Weights of a small masked image model: 2.5M parameters.
Rows from block 9, named by matrix and row number. Each number is 500 + 40 x the weight over its row's rms, rounded and kept within 0 to 999. All counts start at 0. Numbers have three digits each. After the name is the row's rms in percent of the matrix's.
# short1: shortcut pointwise conv (model.blocks.9.short.1.weight, 512x256x1x1), inputs 64-127
short1.251 107:505520585514607511497516519480496495464526496517477487507463424547515466474562510507478478518463459523513447539472535495451462505493461434540440464403449491461498545585472519467439424531492491
short1.252 108:480477504519576441458452455543500431522439580507467518453514534458537556461513531455511447438513518453514574527506480461506567465477495476468505494439515483523500473459543503437484462475480497
short1.253 124:530494479513511566437488495546524472557484539511497463556506499427581514494577480483537593580487534450517521546467499553536537478506446503505479544440486538454553496543514430494470482460525533
short1.254 105:577575505528543469437519460508529525516451494500493429533489482512459519555563508548522496543501442554538450489491507554525439543570421578494502472539443485496541563502545488514536499489418520
short1.255 072:566483408537539481560423467540475506473496470500493476507446543493469543486511540544590529497490484493456512494505544461438534544445443552528542464464516457487492499422521475486474542521463433
short1.256 110:461487505525521512543488461493576471541509596586441488528519514422550535532506524485510472516531477547510475452624553506536555512478534548517464444549527442514479510503486485479486536531486489
short1.257 099:510476513567578549498511464512519534475514570472552521473515516466463527545497480440477542503441437497473515496494448565479546499449537481480488494460524510511444544434475471488466413471451534
short1.258 093:505509493480545518494516511492436528492477540492428454515484529462443467520453471546482470468481524484541529518565501487482506578475465536459479464535485486493502401499501586440496539592576536
short1.259 123:586510447508467478426461549470499476461481502498501533540469493501514542498502430508482438461458494471504604474444417475420505441545488460528466536493502545441531515600484413497478559495533431
short1.260 065:477508520480561450494515561477465441561485533493552463501503493503455494515479507449505486497500514513488468466474531477498476486528545515518516464453513436510497489454575463519490453516539488
short1.261 091:567458530507494513538528510547445509495509519519508510575345473530497466553475561571487503467442468463503506511538489455535467495511484496516543501421516434453501481466509545428508520546494496
short1.262 086:462519472472572465483443550419500506512483493519476552524489500480526497524490455512528538550561513558487517384567445515540488477460485518467491535453513524458422493534539454507563444523572531
short1.263 120:487486519479506532488437451600489550484441506486496505517461496529490473514484487556445412501521482446585482510444504420476512495477508502493409475530569478466456514578501464550610482496490476
short1.264 081:506513529466471465410492462517492459530496502443485437541431423496468584540508440464492531556495518487510511536497411541424605513476452480557526507526535516504489535568541521491524527508559515
short1.265 126:498491508587560496459498504515543481520472460535510480526473538557529539476543491466503496476528464456553584520431370507482433455505510497517557515502464505524541498487420504513529608443506475
short1.266 087:487571532491469521508573552515454435525445476442580466569536543598481473415491463473450404578523482515544456503494444501507477486511469512496506551457503540492465518492528548434490464486488483
short1.267 112:515518491509512461484519489492495440489491436409535474474482501356500483513487418477496529498443465440530533506445392463522465528457529453534452522485461509483484485522499392454472485503513479
short1.268 099:546476453540488561487431528454441482451466424520601460538498456602547493465552510450488401485537512506465536502486529479476520523484537507516527464577499496511512416508413477442486466578538526
short1.269 090:527508528498569429569428556514506570503517486547514533492531477479468456480504418501565426577446500500512521450553521497509535524517471492507504470508548444509423482533494531478474483530577465
short1.270 089:532493478486492442462480544468428530518492531548494498483537497432465574524576469522491450498433545482468512556531567492440386500543489499470541484459511453452504449476501573519465463494498511
short1.271 120:492483531459467493522472533523567479498472516566462498496480546410556448516527433505502512445457484480470514507497474497577456472489496443482499578579507463499558540483496519494523462437559511
short1.272 075:506459492523449550478495506575464512463428448491476498562509455538529483544567500431522567435482548454512482575511481475464521518484517550511453486519510480536474514587475516493534574524528513
short1.273 075:532506469477437521527461552463442442539520478452489504541525503502555491552532589412589462517385555524458439462429480499505508445548491518483549519574498488516509526443507485512502490535530504
short1.274 133:529512573528489531507455499459451665499489594453498501474453540513486499566474450555448474536532453497493442485549540552491473474511435521479466461519417531464515475528432530540450500506480525
short1.275 121:557592452484513504588487514525464556463476482465496439461483522504607532433517622419480505430500479471465493482525504483449569459433510481489479530527528511530445513510560472527527503469546562
short1.276 114:462514543497439440520510485488447517510469521452496524462487482511466530497535471499482426499528470384563467529475500520473605511478555525474433481451450517558535465550511504451497465514477474
short1.277 088:546519599535548526487475484565480561455465546454454476531532487538540452522468524507538492541487471514535521521489520452560483471432562456446475512502517506442434514553442439530525412522455498
short1.278 109:480496510535429551511443474464468541439490550514520508522432517461523539533471473471507486496470466576554481464436473528561500482481531532524482523468483496467439480562491507534502562518481504
short1.279 111:537478520504597486446545424491498524460477592496475546470515518367517490453500424485522565512523462490498447556516552470518523445472520506482524510573482530530451501460550567501473511500507456
short1.280 109:487484476420436514500431495503456489501454515552456487525487482611519479481578527472396470500472513428519476604539503460492490517442515529569470451498512555454504469490442540476462444568477531
short1.281 083:483493479417449417514510471512477490525493552542466522447565495539541509504518435512543521525497538495524532552538540477448492459503532481488445432490528509524430479519490555474464412555587545
short1.282 091:497504437474454577483579468544520518542452424472480440436427486538527451469530531456447485445467409475474515501557542487487503469528499457469524466482441513509495533485468500426487458538551449
short1.283 079:514500523449498428463506542492484471493531497478473600457495438527442554434528462455551549534490443547485518515479605481463546517453560538512499556512502475511468540476484464503448519544534545
short1.284 112:416515531538538515476563489503520513520450539432507523456503468545402459542567531446549575545481454499504522461569543445487501515502520502479529481526523604485450429522425491484394489522456446
short1.285 104:487500471475522523485522497623538496522488503487506466528535530426537455491514462529554425493505524448575529482453473508498566604390483522478501541491523490586513400538522560509469534544466529
short1.286 115:488553498485471445517525467575530540503490485550485513529533524599455470431458470487536482490484463496555539476461460511482495461481520511520505486490408517448436494476447456519609475497460574
short1.287 127:523531498502449528487564584427494518519490588502496492509404482567520461470488512491494526527448478520567513489485491517508534487399478478438517499516508558483418392431507478497492487582491497
short1.288 105:512473547477385530444486548532510465509467463539579502537490549479539467443562485464417548461489496481504541475461499588445517482489452501538491475497450490462437431480561450437525517564483558
short1.289 106:509546532490539521465500548518524434472509415514451550501502517434556553482536468397475502485514447522472511512491419463470453504471513590399517561439467539547507482513542504564540536467561483
short1.290 081:440568483548504552413524548476459526507533493509561559527463490470509433580444498482558491469483545452458566495531482415488400483494522528489564513536471466515500583480508522471523556497524452
short1.291 075:492520485494496501421499494432425449498531523519468549470455520522502600457520469480528484469478513517445443459517567483441453538527499583553474501472559445514524446434530553495471517503494484
short1.292 106:510514484461534621507529532548531519502485578487530504492494528495543462414460534456476484532569484503484515530486550445512516446503446480474444476554489585500524417501515506554500466558487514
short1.293 097:480480537488481477466515449549493458496462378469527538516487502511539552555466441486565437481479473516556539532475389457531533534528514532507509483413561481456591499568518495542559514494505435
short1.294 108:484533473502543507472527498474420490539499573497458502527497490539418475421575513486538524514509469517481502558487476453480520497462491533471506484512462506497537426386568518481492533570527497
short1.295 105:526499452477468619553519496488527430503543470467531507476509509601516447510461448523490442548437543563506434577479508556529453530531512473526546498506527457464486554483516501517497521456488407
short1.296 125:501605481476538533520524433507562474512518457507553462545493475712454517520480492518487515519467533480450470453500474453505544553506543488529544479443504467495407522504482558468513413463476496
short1.297 155:549484500541479558508452510515416468491494450474503519478507461533516578443509486523478433445508473520501478490573485507525507492495534511549513543470513477508480523555516450514518440510509448
short1.298 107:469473484514443530610505491462523440545457488497499469465498573660483472504511496445480428511540480488529431484507417519486489506477496468473455505478436458496448570480410437549527500396440444
short1.299 094:478516492526514501523451513537477489507508548506537527500545466439552529455516504491493464564618547526493501452483503534477475534533474470488456490562471520538517492498580470510475438455586535
short1.300 097:468507473554528476533524443525519546506522521522478474509455495548477454546534412493514576517524436457489457507512564479535474464449474540484468400544465556457463507529511579520462487479517565
short1.301 097:473492495488514544512529455565479571506488542560555531484527530466480552459521484514520519543521504426479490487488455462482509491563492479473515426395394586519511500478456555476559420557567534
short1.302 128:488499529550547457551508415518488488480518515560444488493454462485456500553573424509486576453484411457498516493550517472503485447486519489476528462501487551489481485511488554530477494501536573
short1.303 118:550494468496534553424512552554540512485472464494579519534524454499462481574514542425470475496497483431567449533453385523479485503450431451517502443479552521468505501580567401537494527468556465
short1.304 088:470474421531546567523476366496488571489551512523465438548547535466531560530470460470450475520429559521477501460556512585584509467507513456514455441509473493524471522544514581454508514508484565
short1.305 103:495514486516424543576514530528487497510528531465398585454521520639514484452466516464482505485541539470506487445519444475464566447461616553509528481491538446479544535545449526510492513520484439
short1.306 098:484498468491451514534471477540478494434497502545540516518549478511490527422543473481493503440546542498568516516482537492470503600437504548453470452494506569524431454447463475409545582504528504
short1.307 077:510487504501413568472499554479478546529492472516464580505479446465553580568505504500429507498524473493532473457495485536513537519533502496552479498572489435501424543552536521492496488514515465
short1.308 092:496491587515490503536476533426505498523524543515505524506611511501472510471471494540435384490536506451533488559593526516556503482470484448538464521586503440500551500554463506517451501487475448
short1.309 113:501620534544506509474526483539584528476495491515491509464511501523501533383478574567460479511504414506485491492465430490432512484465505536479535503502498533535571486549544487415536541526483495
short1.310 113:527509513526490539472489498526498466558525429492553572519495511504515486453409525516487437523493562649448531505514490501485428505482499468438496504492441533489497446481466543537513455550472527
short1.311 120:542494457515520500567469476471509509532478424478493523512462515568521499545509474454539494505482467503522500437504486522497532519480470549520499517523465491502471500547479472479551481510538606
short1.312 099:454532490500449487577538448497575506489536511493486490465492498491455481501492465468464483500487540560484497566535515495454517556477511464529491539564545452494433527473486499464550549575494365
short1.313 118:569467535475516509411478499446513450523522470544526499509509468462527533543480494493540460469572485614431458428459524452496532481483511507521447502476511472536483509507546454476509495504506516
short1.314 096:517471482489543466462454541457514470543510507450439456574451432504491565452523454495485535517497512433538491505576462533488451531389454503497536464409476466477465496520554466531553499475536497
short1.315 110:480542496521529433508491448517505555481490536508486578510514497505476430555516470491524573475529414461554533523512501458508517477476469559403548449463482515465483462541509457545528590518511547
short1.316 094:485434478482474503504490492544552500533541450508462492496504568480520510583485464459500479497520556474514485473519549497515489515467487440523476484468531525485530484459507547477442496470558521
short1.317 052:474489503554453475497505501542453548518482484551533432517482461491597501470511578571416448514504556495496444496505433553485459554534523505531487451561577463495521442513637474544472442542476545
short1.318 060:517482561501507510539510542505549492506487494489498477469503502484483518511471578506513509492521494429511509504510448519504490458496502431454534536516467517519458518632454450498512553452522433
short1.319 130:578506413514521516496519541495533488490454450521515437517449534492495463470507562507467465426565453515541486563465419466509476478463530453430499522497457479461448506512476454527501557499525455
short1.320 099:477472527507463528527512563456466551492537564511415469482444506460480546447456459481577470515530468486468494566496577461513455488534543471481502438541453529519483490398363558456473491566505450
short1.321 121:506464502510485494548559540543549406463485425455492564528530492452438512527440498434534486543621496537522486453458424575575510483460510413549472531464487520481494448480499451459487494598473558
short1.322 104:467496411456509434515524539476416513493550492471558427563478459481473494510515502467492456481572435574487479488504524479527509537478525467529471513591485521427573421430527572496471470533532506
short1.323 101:454537568551570509520515412480467623553524452494474513577521533580489486528463542495508508491514501512484467512482512485529580512504544507514484457472464473496436548489502483509516541515476484
short1.324 121:559546567487499559491573428486534517469479467517568490518503470519426527477501502473528526463503495539535469492511532535541443443555549582525536509435492545492484576571495445507412502464498471
short1.325 084:457485513525539552523531446467488605498508462526458476509519527516458473502461566504516504551563462580458487459484515518541523511416376553414468439473517511501491465517453512547495513472518544
short1.326 064:480496493535540460452510547461487512491509548536479489519501526527530461458505479476529517495490481531395498546533489515499420524501497486522447502522522513489505503490510501499443577492514569
short1.327 072:492477479494543474466510496550489469499539524467494577468498509485483479521537566447541507476532463528546521510506564477507469467518513515516500486558582446518497420486533516505417533499529459
short1.328 131:453493476551549461504567405538415544481456549527481503545505479451580577566558451496542557517525445435553437497501511540465540505483464498467473474483464500515510489495503525523493501512481554
short1.329 119:491558576528495562549490570461463451492492493505527525551476449469534479430471536466542471478491521528476468478462457533470514470443443515523592554486495507541520547452465511515522565444544474
short1.330 105:480536490511544464511422539498494502437438588520523499537417521580536513534534508462538510546503504454525436432509530556547566479502502565403545470522442468557561505492464563453515543545482502
short1.331 071:513507583385494457559441535542561546490494549511567475552490586504464511525420440511522454506457461480499481530504471487473569542479476541530484511479459465425487544521411545437505503537521488
short1.332 096:413530451508511492440493477506490497506494537489482478572467449522425542482598466448541520454455524471450473558557534493473498465517439441538510522585521538480551521555471509457500431547578539
short1.333 076:462520468468478488461533452495518507526442512468441416499484529452453553522393438562534498484499497514510462428512506492543502502580417527371543496489411569479529543412483492472508546551522486
short1.334 068:495453583541465549579469523514531466481504445501529499469468542529519492469437528548418472530471494358452526555539493487523544461449537488481482456504524494489477534552478507512546455479488500
short1.335 075:525447521480448586520511463534487521468500490531523434501448486510514516486536501515492511495460446458445489488483451500557498466364548543499535380478475539514500519500493495584486468593500548
short1.336 082:463542524456512509495464543466513549445554504518497500546450491536524462529456551525389489536480542506471483488516480506567538566466561429445489460519527544483503544550492423506540539505475460
short1.337 096:480431536450488468410545457540486429528469532504411425510432527502553516557569461457436547461495466549545462483497516554552512502508370482550499487469560509481522469595617503537561511490554561
short1.338 108:450532477491509548439448403495508462520483519527480490516538458476542481516498477477526480455509485514488537475485535368470501464471518518483575476505476511483468539544551499491491478525538487
short1.339 086:534458532527491549513483430531466517426485486520507502495495570464535551475488558533393481503504441521494541458407492426502451563496560571458458491478467462488457528503483556563535518598500491
short1.340 068:480443548497467484541506515565578526454483495544503472492504520482485532530438445461464500506505508493448494530572528549492464491476449530475478484434461586489468571420445526527447537520542460
short1.341 095:501443526495501539617482485571489523512540582503470460490475513532503519480457456526556506529502486430459560559501507484499536483503574466514506476509509498429430552550487430507432490491534476
short1.342 084:468527494617473499479424492489488534560487542468511462472551476504534477470528477544470475493524509474527489452477473555523469484517506471501495458579525483452528515483580436441422521500445499
short1.343 109:490547473522436462550533516448453501484474514515504556520538492573496489487453546519487467527443464528487467488503518463494465499477411466598523502498532512590518566461532549458494533479460605
short1.344 091:530478575464531441410531546536486446510480496480489510534483491465518557507537551486511495543475471571564489545458473492492491441529475558452509565460514486472567475606560538446497506492514471